{"model": "CTC audio transcriber", "train_examples": 26041, "time_shift_ms": 50, "tokenizer": "char", "hidden_act": "hardswish", "lr_schedule": "linear", "warmup_steps": 410}
Rows from block 3, named by matrix and row number. Rows with one number belong to one channel. Each number is 500 + 40 x the weight over its row's rms, rounded and kept within 0 to 999. All counts start at 0. Numbers have three digits each. After the name is the row's rms in percent of the matrix's.
# convs0: first width-7 conv (model.blocks.3.convs.0.weight, 288x192x7), inputs 60-74, a 7 kernel for each
# convs1: second width-7 conv (model.blocks.3.convs.1.weight, 288x288x7, transposed), outputs 64-79, a 7 kernel for each
convs0.113 098:493495459411391409380471431426491581593486571573578499456487524422464517542587536515512520541507473476456518537547534501468445496499507449456556589476502487474445488513507539575571513488461474494482473470493530524571557517500512497518531573594585545503513526520504468523536450498513495477523573478436428486527564578
convs0.114 100:473466501495478459497452500526528503465485509496489493491474483465490479540568533474477474442463465501552432427440436456479496547510495503517498547510528492467490483489563473462470493508518433433454482460473547502520533506492488510521542557536480447450502497500510546573577472512503456420450496501572584548512470417
convs0.115 100:530519516500489489499505542555547517508494451463444395405490515438448454445516495419590564501465490541550389402433447450467504578568562556521527519500497468478500477421474478468497492483477512496456447477493503461417418475498523535562541527501477466470503481476513514563564518507471450453467536466480477470498525547
convs0.116 100:492493528513494473461455470513542521474500459436472520499443482566490496535475502529405388466531523508478414391420441468502501460482476429498536503522533498474477500519494512534469500525543427461565545481465514524523539518538573557461468507525520509487574540475459532580485447461494505469502523497466481499515579595
convs0.117 104:510481471468456463500446452499511491489493485440426444473511542478515500471484548542507471450472515522540560542512476448453506515530521493482485481438420438456477485493448455504520504518573458471506549543518515461496528523521522542527530521516548576577476485501470489476511585556551542509514540510521509517520505476
convs0.118 099:586537517489464461486489485484514505496542488489479461472462484544501493510508469439466520519476452482493482483488476460450450506564542475453491498549547498477446437466539551487440448481529463481522531513522533540556517429393438487447468488523521518502464507522466487518539487489518506438379382540508458444464469437
convs0.119 100:473458446442452493490487446460490498503489520512525516476500500479476511515505518524468473502505504518500520532515499485492515493519499479512522552448438435466514506432511521514494496509518464471478481497476446441430458500535548546595560544553539509483514530511521529540506547552557563555541548451493509542538531519
convs0.120 096:554542519510514506484441457488508499451458496499503492509471446526569510455447493548554555532501451427446527488450468486495470464458470468468508540448432439479506525486540529530533519519535525489517565540522526519491422412443482498466478483470471509527587559494437442462476487463464460480502483480500530521471435454
convs0.121 100:441445430428469546565526519480492541542487489504504505499497517500519439489493503490450481457466504513487523510497483459467480494495480520536546564541483462515531488459404439492482465488499515515532512488476486466461473482458438472484435420466532531506501474475499510524527426483509520536551588603607549498487486501
convs0.122 101:535530530517491472463418440488471460466508525563532453435480510460444500488489472489526533466480512531545485491499495473410377479486490518515496524427434480513533508471465460448451458473470530548499444450496506481451463515486459498588599546471436419455495477506559578572510426461495510486455452547554470428445472559
convs0.123 100:500497512538555563569436467489484486492479491520547524491485489492479483522533529511483460487468447459451463464488501514513496483465456460427413432496471464504535502481501485486486490510544520551557525461422384458482483494501484447549568579553536544552508544567557508460452529508516513494490501501536529479447413439
convs0.124 100:466507513485503529551475454485505544550551505495501534496418404511535503541537499434525489463520502483484442459453458467455458593520506503552525461507480483498521513474522537530496464481468565541513528470430458549535516526493440451571590534500541577581550555516502509510558479531557557534495484531551507452430479535
convs0.125 099:446465477480496506527439486505511523523498490492500499488491478484473454469419421482540562594570534533498468463460446450480453518503514514525526521481520538559544494467449472487491489488443477477456396394404396487496489484466488493509531531525544548566515504484480506541501543527514497486459444436441477493489468452
convs0.126 101:554551533529522526565557533509487484512566459482495502487502529411452511492409442467496508536499495548588389420457485498504509530557550525542540504564524488474458430409470468485496497488450470510527470462521519468450453450486524516527460411405456500513460497532508554572534456482501507500490525546528519535513463450
convs0.127 098:474440462479478474449497460474491547562542472479524510485533588518513494499496544563481474516548533525512532480458479510520507429458491494485521512447447486450471542544420460486500504502489503506510488500519493458460458480517577587419441471475489526539532489477520507516504431429440456490499533455486488419452500533
convs0.128 101:503536526526488428382461474511546522483476539538545504478476494487460463523482470506486481521555555537512440465470435415398407501503539555562523508512540530522473466506473497457430459471470472474476411393406478533539525486506518513509517539562571544481514533528507542552551436470499505533540513513463427440420457526
convs0.129 102:472500521514519513539470477439426434459464513499464449443456469550526533554520481464474482462461457432379482486507515489447426449446440395379422465532568559521517493490551570550516502514490548555554541497492471497532548520500483475546536533528524488450493500502490480446432467500542557540496468471451428426422424402
convs0.130 099:394435481482455454474419436472470497525544558536509509482500493543516472481490457413439473485486492514526546546540512481427408452478506525524491471477483501513546558514488578587539421405464411430492540533518526498500501493493507538536504497499481464472492507476448464499525424454483514514524498580583567484438433448
convs0.131 099:556557524494462488522488497499489494528557512501481439424428476549497499501517494483515506515476433463531479492500488482466450514535558550505514516444489550565533494468510498498495507517509518528472439427469508490468429445463444473611574551503481476475527543527538543500486498503504513524493476535501504501500495506
convs0.132 100:463489511513464446456530519488449438435480533551511453399422432568486439530580533517473545582546492464503478485515512503481462500530527489461467520469492505494473478480564581535433457526513499472472488513537532472486503513480458473524540554521477463459445441491510496490454381423511535512482496528562547551525483439
convs0.133 101:450495546544583608593505526544525504502505532543509498489441372495504505469414394430433454477509502504487492507488477471475477502531509475448441497509479513526484492541389436501555568558524547552460403396411391429440455488483485489419455469496517534555463463479460464499510502512499483493486469527508496506495461501
convs0.134 100:564519506510522512485458386391462534528502430438437468474492532513491504522529452440441472492540554511457447449462460445442468465503501466463513531485529533487463490500458480491470443469438443460502525510529515509472483488466459442470431429453482505553498527496429424503559410455458433458486499460436414453508546567
convs0.135 099:545506495484463486476544469463528525507508573548544523502524534357423552548486424444524523467451467501492541544512451427430451521488447473536575595470461487513459423426561507451470500464435478566575460454502507498505490457484482475453495535531540531467517542505534517440472564622561415433501513551520472475518522513
convs0.136 099:453463496519535554532523493516576553488465554502481471512498486440408508487453364397492507528505522546531501522524491462450457474501515524528521495561553525497501453445489456474500529513496501547536476442450467507549579557539520516448456456444494514480435503482424496463519476502518500480500539541491435452488469472
convs0.137 101:485511529498481444454466472487495499479488530528509493508514486461394454497529529512564584569535514504496505497508512508507507473510525511488486468512503489501520529519581602565488427416492401446495532514454442482514491477512519511530538531518498447422420424416435459497490526523549548515482473501515530545526500488
convs0.138 101:521543541551538522503556550522470450476495447404424489551546526488468440438463500457487480483514531542543460462471482511552575496511509532544516496506495514528516517555445479515522527553490454412444521526530517501506510502508499509451423411451495498475470427417439513536571349385419454503523504571540532510497482444
convs0.139 102:516459484482465457480512514557552492459434499490506495487515516500478454440427510518526489458467501541536447449452463487504534453442468492442448489509506475414428515596503484492516515532527519509491471517543508547510473465458463486463472465471510513509477477494479469471479573534509517505479481336403447520550528484
convs0.140 098:539498451436444445449546506461455538555503532477423404458516559464461506508512460476433429459498536547527437454461487498477466491528543549516506509482476463466464458455503513522527517517505555523519512505515527510506501478488504517539527502491497473507478502494461504520496504509501480467474517483477510537543505494
convs0.141 102:558571540533511453451503537536512489475449416443480500493473427496440415446447416464560556527488436417444483454468479484464442425432468492507497456514505511496486477473491524545529506491483469505498466442437471546573554518497485460554542488461458495537458449449412481487465410449499520505517503356383401407399419466
convs0.142 099:505467477490490488495493507530533506465476507465442444476530552512501509518520502500498476456469519542546437431459493506500492560510443445479508493505539541497488510526472444425440471504546531489484531553558544461427417445473488502464483483503503490476459458472430421450490399421434456469453463457435450449457506527
convs0.143 101:478463490524524528513504493475515539505465461502515524512509519535496493516495507469527499457462492498481557544535523527516505372403440491536544500483507465460458478484582615605570559538507438449478490481470460469502502469495497472428441473500526566582493453447429535559478543512477454515554566539532516506517546522
convs0.144 103:515509537545529532524418432460462462436419433431438471503501469566558560538448416452499498499508506493439517511515498490491483437419451481518494438513482478473457447509553535536523528512495486500529542539547526441452433454501497475549597607576532487435526528480469487494433421410416440487506491454458452445444451461
convs0.145 097:477481491506511532535561554520531555542507449476477502527536527568578520483487487484529507446422447475497438442465513555587569544534550531479448418474453480486473467508536522521544535506463588542466475504481428447461473498511514486461469507558580546483490508544531524512458446445427440476500489477481506535563557546
convs0.146 100:474517526497507558571535515512497489524556463490524519463442473476496482451489540492487466472490521519517475498503518522512480491511510542529507506476493459438494540539411448521536540524480505483451378367405478527476488558568513474506493502536545521484551513488574566478449448412448497523532553524527516472453444451
convs0.147 101:488485499462483505502365415456463529540523411402425440430450459527517455331426576598501513507459476478480553546514492491486436472490527543533542548500465516526526516480493479480469458456501503480429425497489419448435414440472481478434448498525537576586511544558494429418501500469398394424438438501457423450471469470
convs0.148 104:584562518490489473463460509513497495497499473512493445421426508495535549510402477514441443447456464434475512490458446442437451446521524524547523489492518479447441402392530534518502503502459536572555479439480471455468450441498470421535536561552521491485578540475519536500516505554551490464480504414396412447501545563
convs0.149 103:573541519524489441409491499511498480507516504478459474497472453478476485477431433492464507543531497473453497495500485488505510486505527509498485473550543549526483470434526514498483447411394522523522501466474486542525501510503461411462482484483483483495484444460485514505514500493471467465474481487482496509511529504
convs0.150 098:504545530498478469457563556534505495526537519511510531510479496502479437436506519518513476458474507488447567525502488475480500397444480521533537524503492478456471483464570577570554529508508543525518508489489503517521514524515489483483498489473491535588497478517546553523509494474459492537545556537561557520500515545
convs0.151 102:531555541522505469449476507527527541561578562574558518518538535361398439469492486478533534516525587585553508519531539537514494455486524516530547561507503531561559549527432443445467508534550470498503509516491488471497475452448450456528535538525497484503490483459424477490501474462473487492513538505484472480490496499
convs0.152 102:452487523507478476424458446514547532508508449497539532527463481446444530511511515510509492463410477524504396450481511524539537505511536511474449463521510539538495467476461489425441496516500433509511511502506508449493473505542528473502515534561572532495406472459488561481517507538547495450445442515507539570558525520
convs0.153 100:457485504534531544534596596550517471460505454428417479515498480497514520523518551511479468475497532534484438484499485490504525479463476507524511495452437491527524494495410404443475518517497450450494538537523521500517471411421463490564544513508522531516541525468450445446486461473478473492579575534534555546537532512
convs0.154 097:513508483486514529530499522503485491470432530515481492534534483493504463408453456471471517549502468459463475456471473463465492521537537474427449478489501476483538530517398461489531509485493526457449499520472437463510494472474451485467426425511563520483481484477491497416457509489482509523530513531477490540516480441
convs0.155 101:505481498490515496502483506540535507476454495520541535476490505504554484505543552508531524516503492479487512515505487483480460443457483508494474539453454452451439414471540576572513441478533511534525528538521524530501445446494506523541523513530544541509556471407520502473450565523427424518556517460461470518495492499
convs0.156 100:503498477473497507480613587548535541518478471460454432445501540551538518523511501484554491479470475468493537528514477467495517563542506492515490454480484524546533467440522526515503511533499551575555488471506497528473461485513513498445391396455485511525502535506460473485500513514470454487546557548522486487527567571
convs0.157 101:460464486441417409477533491451447488504496536490488520548562513437500472508499486453544532516500462508538493495475454468520505563489471477439445495525517470445508499516493474516568513540559538459465560597471467553535491406391495576479512458445482511530516532515476418485543500497502538492448481480457498537524483476
convs0.158 101:557507445431442448440518502483504547550508466470487480481516499503468497503474550560490494494464486519542447460483481479504536459364362438482489494480406428436441458465505495509554597566495468495500466503481460532515497486488469453481445408428474541589467461475485542569611509529529537552550513380390417446480514562
convs0.159 099:541513473437447434527474477525514487477514505468447511534498467490493512475477458447474517509481483476465467453435452487513507469494447431481497510521523494474470490501467508501504523593587469516569576484415395482469411397473505475435433471504536528529489488494481493508500432449484468471522556463467514543504456417
convs0.160 103:571557554515483472495573549524502479449439507490465464490488510552508505562558508490523523476444466453429495500506500503528531492491477453430457498533564520487466452467501495482514542542532514514539555517501517490490500462421442477467484487508518524501491511547483410460503466483515510504451442490466443442458503503
convs0.161 100:505521493491481471447458487492476474494500538544484424419492531471446537498414380478494481470475465489487487517511471421389380430508576512450426436497459525539459396397518571552504459427438545581516426470529506515514530492462481528466463478530551501463488493515511501476519484543568546512483459564528507497495518513
convs0.162 099:553547514506484477469507530538472465530578513558560514498485472503474399372473486522534584569512502491490498491503528523536525522522483488509524528474473477491528567585405487529510495481442547532482482492503511492482486478482462443537542533520536543536486515550477512554519472494516496442433447479477470441417465491
convs0.163 099:539507495490485501525476499501469484467439521537522495475467493508541536513459434416505495470465481465445493509515522508480454454441415432441445478501470477499508491490512508510532543550557547553515485462459478466465425416430438428546540532554550524479543546507487495509491484515511481465461438461492492468451499537
convs0.164 103:422425474554583572543479470501513457419449531516497496497469482518471461450414425495424433465507518491453493501479473495530541566547514530522518519567520499546568557525502563592561534481430484479521500480480488537561526484482499493481504543540517487489487501509518558561516506498498512530529529511524511506517514526
convs0.165 100:478444427485512515532526507507511536549571495491446470480517547521496460438445444436560566563552536538561519482456460467483519495454478498472434455468501531492425441508472502493503513499478497440421414467496473463481485472479479511418406441520563557535489510531479454475482479525529526502489502520451444451493545555
convs0.166 102:460449462503507484472437453497531504455449518521515522493457488582563534524502467499413421447487502497467514513497467485510522539526486464463477511520546562560561548521508447505559561536503430458510518508529547492512516490478471480511517519522522514495529531516516509540550439429454451447469488481491484491502534555
convs0.167 095:438424449519552568580425405373406511553565539505453432473538564507495508533505442413470474461439452523582481473472473471480441516503472474489522500497505532517466440463471526539533509472437459448429447491522556468462470515549572587473511539534517485432492503521488470494563518521506457423427492556548533516463394349
convs0.168 101:486473444480533571569582581548523510549543476445441468495485486550535515487502535472455451481513520500488550556520498509526551449435445477515500503455461494492469471501433432511563554525495506525490476476489495476478482493468467495511480443460487509521478475449436437469481524496459427425460512527522510510507516514
convs0.169 101:538522496484480482475491474475504521508459488491475483501503491542470434457517513455457486531523501491476477460478498497485487546549526489455431435454480491419406423454520514512500477492503443434462523558547514572521504492472476489489507508517489464446415462497509472465501579593592545494473475487504520529527511466
convs0.170 099:377417451502534483429433460498544541481455431450475523525551561485475493499498504499516489422434514521528403428437452461443453516524498484519558585538507425422420411425426444479516556592565451477485491461446443485492505525536530548413394435473512525536544577520498541570608490432409438506529505418493499485507534552
convs0.171 099:450516503475467465464552556514465457468506466389402475528515500459427423500540516469574513477518516466449526534522503488514537625576516513546543506540542524538544483435521482490508528525521468484516533455417460503533508527533510490567520454437427469541516550493424434501565427474511492495520511557544569546524482482
convs0.172 102:500513516473426431469555540519493473498496555539531526502436446461437429499516490541502532525492433403433473458466496510523504489504530516468484510478483513550543528494476445451471464451450480496493462452495491549563612572532523494494490498504500516531476483595558472420427495480472504513513502554562558544505456416
convs0.173 099:487485478495499494525557517462479498507515549572550510494476448502471507535514508500450482490482474458450552541532508476436412480468462476449439465482467479519511513531462511516492480479487488459467460424389350417461469489511481456440450475506524515508531508481479487497446491518546533509489491546526498468447446457
convs1.113 094:513504500487482478499484476490485476485490404450458467496507488495433421499530504416470502520526531530555536451432449466457433475477490514519527529464446448454481490488525503519524516529499494513513474477495520523510504504514536543531515473479486446416466465493517552590559506478480506514476471482475490484485476485462483503505543545524
convs1.114 105:483486491504535530508446492525528507510555537550524497476491502504469509558573567547452437465495518514513452435447497532535516512502486491468439439493464481544583555512555527524517517510459448488529523523505502504500502499516511513548537510490447424431482502540540521469429502465480484459462471502506518526537551516451424423483500523576
convs1.115 094:424477507522510488466481480443407418447449421453472485476453435497500510506472483509482462462491495484470533534548535514527537500499495495494522532511538539499451420454502497503503506512513429482503485457466477432439458465434414427448458432390384381421523477475485488454420585543511507503493492512527553547521479450577573532514484486489
convs1.116 102:465485487482460469485495507557545450353416569532493480466505553483486468487510489429427482488471496510499424460463474478425424495505520538524540504469466453480484465469538495503536547545516510523485463462473541508476439473508535540539521515521482475469519503493495492507528447425426467484490485464513520527527546529507551552527462473490
convs1.117 104:543517478477483502497509494464489526538549489483465478514552559490485459481527518533447465504558572537505558546528519495489478459474503526535538531453467502512497507524437461524541544541545489493451431468474515563548526559584574528409396381377399414446410465499491484476520485515528514529517498496498528555566537497422448441495535525488
convs1.118 093:564547542555520460393426485516493476511520481506512512520524526518472456473504510521534477475498475504545558573569551534529533516504498497480462453522569541489495522526384402440452446429442508508541526494483461454443440461493538545454442437426410366332542482467519539541520473465422427448450458456487523547546561505473490499478439407430
convs1.119 100:447453466497500503520457424469492503563581495523516487515517500548511498501475482424506514523525518468482518473418426459498528434454491509508518535500513524506498496494489501527534505510540450448412452492531564550571565551530516496423471503527521512500399455479521528509507590544505491482481487544488462495518503459500475472487484484490
convs1.120 096:472485483484483455389519473473448439426422478485492478478470439547530469457469456476497518505472477471449559542513535554549543499505496442401393402514531524509494521527535524525539520494505461492508499493476432486474470481495508479466451472497517510498555554525463435448469437454472473486506510480491472460453467490476473485494509508455
convs1.121 101:563524525517520509511484460480490498523533514477461471470467485460518551557531507504426434479475481498537443470506522494499520501515514485474473507465470501537541544553560551532535526516507520528523497478458517482503532553552553549543540510478478514546447440476524546562578495529524512490476462436410433496529514532603585538502501522521
convs1.122 100:568558540518541548529491475415456412387463471473482508489444471555571583519474452454551513519509484461373506513510520528548559502555583557533485443405415459502504476464507501519511457436399455468462460488512546468483493502491493512524481450441445479481517547512511494425423562511454440441451458528547546511482454446555508493498515486467
convs1.123 099:488466450435454478503482494502482468452478501491491508507501505559532506486467457469575548509519501509520499482492501512514499489484477466451446448489481484514540560573560538531534564582613504521554582570534501542522498498486492495420444480517533543542450445446444464470430518533540512467443424496453426407411447468499529516494499473456
convs1.124 100:488473468494540534517413466489463458426423508504476459449452417519491493525514446375555538484497498461466522516526520502504486487491479471477505509466477456504548576536491497464437438486507522517508486467476504494543561517497517528489472501536520512493468459485475452501510475468459478465435442510486428462514501554543551535544576544506
convs1.125 109:510504487476471477470514485508564588563509457472488512522523512557538485450435425418572557526500468446451447458446416409420446422444447454451457452522504476462495523554434432464476474498513504482498512532546549553538533542550547545448428424436460484472489483485493506488458466439457462465473487522488485485504523536430440472523544545562
convs1.126 101:516502514511502495472428426485524501482496406458490497495488500492465464475470462465471430419449463480469581589574557525514507497514527528523508506501508491498495511520507506534575578547506493507516514554573561418463487489519517520480438411419445468472483491521539518480500450481490507517521503457495486485517530537573527497483485514564
convs1.127 100:469464478476464478506520514489485482503512546521484485503519523477470499519573534472456486513547554562520520498467446442461498529526530506455449486495516519447460479466516539551536544531536452456477492502521538452474508520523504491516495515547529512507500508499471474488487530510515563569539487504490480481495489481497449441465492511535
convs1.128 104:504503507510493497487487435459543539508525469452461480488499517543522511509513488428526505525519511466438519496482484478500480494495499503470472474488472447463499526501485471503530560555534517522521502508534573474471476499514524551530513516519507478433498443436502536503500479466449453467462439562546512459458465467469446490509476497542
convs1.129 092:568546552544533505465460469501505498506500521536553555517495498523494490473482497526533526529499495516541512521524521504477475491488489499522530540529520505465442452473514524505484476481509505516519530537520510519511485467461483527488485463454454439433532528535552546505491480487488485478470455519506486477510525530539516506484449453453
convs1.130 101:456472537581586581588479481477480463488530542510469473513546521468458460470486549510419482528554537476451456469478493483482519497485502531536516504433495482472507521486479519517496523508483512469488503511503491510488502516530530484483470434441463499518457520558537480416421509509454475505489460521545547574574549499542534498418445477473
convs1.131 096:477502511501477463445500461447453431430440412429444454458418388519512529545526509502497463449464462456448445452476480495518508482502499488479538563449482484500515496476465487489482481486493526513508526541516498539546527504508531528476484500505495474458542495509560527479460540512501498501496505497557518442393383425510520535531498477461
convs1.132 102:517532555576589537535513477466430437505534482462462473494514538391393415431492558569340412490510509555576500518531524552561527538535535502442408444531519479472504497499519515497481494510516423371378463515546519496488514501485506528515481452442447489517534534537521509484472418390423458477490487501512521521508496480512517507500492510519
convs1.133 103:552537509471424383382513531494462468473480537506475481523538534514492473470489501496487493480527563540537546524499484457479516495479484532551533499480455457527589628615565580499480488491518424436511571575563496488500513537551572564415452473485461443416489456474460384442496485477494512518503481457452486465435452483506483482484467458458
convs1.134 105:394418515525498488494454505531508429440480502487465436433441476577537507500506528521477524514504518541537450460447443459462462479467473496529546532502481442471486490469574546534502490481489459492505444422447464496441445482498537540478504516506485492469486490514529469453489561529525528526511490506509528567545514453478531564521509518493
convs1.135 099:518507525533481460470583569496444467478513520478434461471443468532434394449475481495444453455419500491484547542535523512501491481466501530532487459534463434470509503516472462458451475491492452520537500467500491512524517490466460426504512526520486459427462451448514532470503427462471479506508485468503555521473493550502485458481457465481
convs1.136 097:522482458444407385374525533584494427446494544526479451447437457509462481473501495540463440468498489566571526558573502469454466416422462498502479474534493456477526533488503465453483505516544466532541495450470490494509497510508506523520507509518537543534533528541510514484469446448492510503506497487491530496436464493566553496449433465513
convs1.137 094:499514522531516485486472461413403414477535484451404401403401401420465502519475425478374381472545560555504471458474497501505507426457496494469466482520487473463459459466435453481513518514518410383434484491465444476435391404477519528545542551550533515544493474478480456444453492503500467498560595520506467462464430446458443449477469476478
convs1.138 096:432449474470457440458479451430450487498515522532527524500479465431439474472484511518424374410455460469480459479486457432448513531512502489475495522484494497475459480486510491508520499479495515453446460412422465414436438442446448463489498502509513503473433432444485490457414518491487494500515534485452456487522545534547506471455462462460
convs1.139 102:557549544533507485482493471432455491493477508502498497493518550497489452467531552555465492504505516511515414422461500522502479510455424455503551549434490546535469450494498524508461462464486531518428385388420466458445458474483488524487488483486469464456529522503476456490569494483458442485517487530493490497525498521461420464507504485479
convs1.140 105:479470483492497516558558540473497544554553532526543551529526532484471489500504497497444468508518504490493556516488481465488522531538524483439433449524547557519515542557522540553532482447461475472483498488475501495508524542554525459498524520486457456497533554533484475500522511541550539508525518463488492504524548558446469479486524552528
convs1.141 098:467466476511525524467492504473465502527534481500526507488467453443489479463462489515486484507489509549557454457483509509484471463479512512491485513498495492515523526533518544569575537525545536496463502530511484461496531528510508540460493517513503500510476522516488475470487563543570541476468506489473451451476500552496466498513527524503
convs1.142 100:458471503529530536528438455490521510492499545550566549515485466530534533489531530536533537541524491490487520525477451476515550525518511509527550560459492502510532515521514535534522529539547498472507507524516500437474504510499455440451459470469461467479506472483485476478472531499493508528525510513537532519521516503551514528501474469459
convs1.143 100:518499492519527519498512457443487528556564501516536552550544553376410478508497491543484470460461445425468511531510491498514488445453482500491487487534557564543513474413508498510504502499495536562555503447406372530518511502474442427602579577544506486516455459478494478450473430448462479492515532453452460444440486529435362384427448483497
convs1.144 104:541551548525502476467452503530530493495545514504498497522553566533534521500479511514596558541550520500491429455459467471489503455463490516518532534487468480504497513542461462441455477482482471496516535552553530487475489496513543565499486467436406369345473483501513473431438605537497491507531530450446463511550546535425408439457467466451
convs1.145 094:500484459451495522515501538538551555519517516520508500470473514487522495472474456449507476492524517507500497486498523543525510446457477486499528552503486472467506525511436455456444485502499523506476459450424457440435444471502508501577579573561545549539488480504507505499492457456473486481504510574534481470469478514535484476482475508541
convs1.146 096:548521502524508477444488489498465468445400460414393373391416408460471432481484457440339446503555516482466540543531500431444494607587544509525567553531500452449454445431601574535498485480488478470445465469498564315354445495519497484565524503489494495486473503533537548499503453494516509505480489389400441465501523509517480461465462521570
convs1.147 101:452461491533540545554548529504478464468410524492461450461461419432469482464404391439519492487472446417448547530524528510502512503496488490478468478448463503544548561579482480500505515500483537575551525523476450470521507437428469515505500507508512510511473437415441493492491473487481493514497471558511485495487479497517544542543542529469
convs1.148 104:507536549539530512503499460489510511525530475479464464512520527559544533498519495441575569552497450436430519537524493503502503416442454464480474447439447451489534556553508496527543527504464464502528515505544574468522544558567539497551528483445421412424512481475508531517492547538540522499469482457442438443440485536476459475489485492488
convs1.149 094:541543555547554576586468450454478517522493472455453466456454491462502502481479523551464449452459481509506575577553519482464436522515498488465447439499490476472487489468508513493467479490502533536539534511479457468475471452444458468461481488483482480483507485486493510539534487509542556545518544423446498497513510498540508481474476507549
convs1.150 098:478464458457461465443510472479494526531521517511491485463458460433454515536484468478499473459470493499537463482510508506506478459488507523514520537484447459467479489501565540540540525520526507511504503491469411543528505502484471437519503504521540546538502521525513497503530493541568555533531543389379384420447488536509435398440489524545
convs1.151 101:491501518532539549577451464443398392398414492532524500470448415546545507520497480474546495432393410452471534547515472424414427497494493500512519527508532536515515510498503466483511538580611548565552525501481506501506500486467447414452476484495513527538512500473476480476461590553530508495494529524529523508487489481538554540510479461481
convs1.152 105:523524495492492469482549559555482421495542504455434447473487518477437454499578541499440442435486554554548556495498531558544525472461494548565527541509510505495497499476488471477485511518505525514520463448491477475472452449490524526578544529534552527503569534523494473479486435450494544570588575548601570516471450492588584542505464467516
convs1.153 101:442460472473489519535493497471448439463529517494469457474500499487407363418466453445460444434461512526495437455472509500491518469431455485486502518512458455470480486480460406432479482464459552532516523520480431411410430440460493523558552548551550514452397450495516497461482445427432436467507518468447426426471493492443438429474498474457
convs1.154 097:438478503525547546536544507477471504561556519513499498515538497451428460503474398421442424447492498476423501498526517496455433476486484443427417441393452463476494497495486475497499495485499521525532536556536508468475511538502445410496505511463411393432526542560533495480503434431455436429419395477459445480505494520442494497519567601564
convs1.155 106:542526490498474435419548543471459500494464547527502513539534475516478426440465462415527525513524477445480402413451504547569532465423468530560575566419480495471455463467529500450414470530496472495532536499490496532528553509501458441528510468473470453462549546495491507514484415413381400429448468444502524531507456446489495446417461466459
convs1.156 102:464491513540546582646526534503513516495443510512475439406395429460461478471499526517472481463415445495512468487457444460474489530502504504528544537448450458478473449454536537516506508518525497496477463484504488503545542539524511458422437453469495506490440451507533532523539437470497528536520516499490494494509540548458423476511526530524
convs1.157 101:568535460472446409416539542538475463453447508528500492481473457409470501532469470474460439457496524496477479496513542501496471519487443451460479462548522515513462505464489498532531529562550510554499485471463505441456493528533504524474492501490476486502512558545474439435502389450492521555539553502495480485480471431571523474486508496494
convs1.158 096:454490535538533512493509496465492542565521456483514541545545533396396424450501496513522509495481485474501488506510478443451424507495531544519518520482472472477492426386574566504465479508519443450483506507491452484500520499490484468530517524526536513509544541547550534489522471465469500516511525502492463433434461472479452473521519490495
convs1.159 096:527516526504461413403501460449453430430450417411430445465476478352330415484519490483464455464461460485463527495464471502507504565573540498494469441518508479463460447413593566534533546516470447460455446471479506409415427449425414381545545550552542538548524483489483450484503516563545472442468475471501483464412426468458479496506525525484
convs1.160 105:437453492495481475453533541533486471463464507504513503486498486545518476454462480523441461476476476477490530510506508498473447525490460458446408407545498475488482463464447435441445454464509497485451414417402382475448424426440439420574552504483474480484510530532526537541556407405415446489527512435443467497527510467439447454444445430461
convs1.161 105:460453459494492529555543551513512482465467445410430510529536554544520492508539526498511511532559516490468523496489486503507492522539548505448460444491515513521539565561437490494492488475439478489507501488502547447471523563556515486577560522455439446437538551507487477455503518486467470454459444507557578525445495519552553531492482528559
convs1.162 101:500492492504499492506542546501504539539513488485487488478490485468502510545513509470456432421458511514526539516480470463471500476480491482465444435512518522513510498485517520514529515513512537532508500501525535464484488493489478501477505528549526510512486504483430436489526515533546531514516524554552514484477466478543500457477523550490
convs1.163 101:543544529506480480477482496503502464437440537529514495485473450524504494501497486481578580546506476459447472474476483509536554491496501492453426437422428456501522516510549504464479491505511510534554557548536488497504512495464422387499518516512510501496546532517475441447455517521525528509505520493483475463455453458496525538528524519500
convs1.164 097:510507474479498490488422445430459488522536486508510483474513545526515496475467478507439451441463482487496467480477501488493508483495518563577562554534520466446451471492521518518524510510507555526535551539560567594553508476468469458507507517511509521534490480484478494513496459499520523533529537546543512496492487474410382377435474482508
convs1.165 100:522512495467469483500470509531546558564532457447469504510492470495492525537541529462534517503482497508497515492468450435411423452498496495502509506591575519482495529538497527493467485503489501456445477510528516446465503548546538538534524536538538519497474489505491498530530500476487510500493483471456491517488461449492508540543544542545
convs1.166 104:516510513514499484456493517544547531508505503498481467471513525486506524536509504525427460487479486499527447500533546535479437590574574562554515516501520537536507485502545509510516524519496469483531542523543549505472463477492517496524520497491495505511477468479499487474485445495501508511498496494538540530525511490406426452456459496536
convs1.167 102:499488481476488505502523549544499492464434512472411382413447475457507531533512517488417506567587589567521563532504509513525550526552554542526505475502479449465493523559491518546537512457415482445456467488516532473479537556559554552507496507527528511488520531484430411437434494486491512533510432507523529526523520524574522417354375374406
convs1.168 095:506499488473484507496460463479504515486489508502500487497531548390424470462467473470472471452459517541514507505510514503529546535512478449435478519585528498483504499449480475471490499495501525517498480458430436475522532534513511526577573572570548532504409415450476480442419399436466486503534552403452466435433476502429402437512526517480
convs1.169 098:536542518491448421418470427433474512523536435449473476506538560473489492505505493492408415429472526544524507495479497524537538430435481516529540548553540506499496485510465448441455442471515460458489500479486506494471458459485529563598568535504513534555484502530543461438469410454488509509501490621583536498448424436527492496476457457496
convs1.170 098:527498486464453455438474502495474408404453498502507470475497471509513528540561546510433419416461506521533487500522542533501469488478487514544553561529501495516520504527513483495520517514500446421438475530575566449434436444474501504534512513506484485485479492484470445472497516528539564586617605445433464506556552531570554519503522539547
convs1.171 107:428470460427436435425482515477445437492518538513468444444457472405504576567545466437414454522534525511463458479506503496527562520508494505524530530407403472534546510479423413470535589600582522496548528490454459466502507489505547564571537514477448437411517474505504490499519483529555544505522517499449396450529530525484467518538536537528
convs1.172 096:485467482491497502513478514510489481497499495529515502462417443427431439453450511516451442419435441469492525529517508504480445527491454479509518503488479462443431441463538552559547517489492492556548518490478470495487493513505505505442456474505519498484529481499542569535486456455463484493483495520521539518446429441497486476490494497550
convs1.173 104:554522503492493506517549570560497459469479545517490489485463449469429427443497509483498470476518529503459518514523533514497507454442436415400399396512526553551549530523531471455453461502547469492516502450455464523500478492506505499480511526540538543544468457507489449412438464503534550526488480414426431425417422426474479466452476508509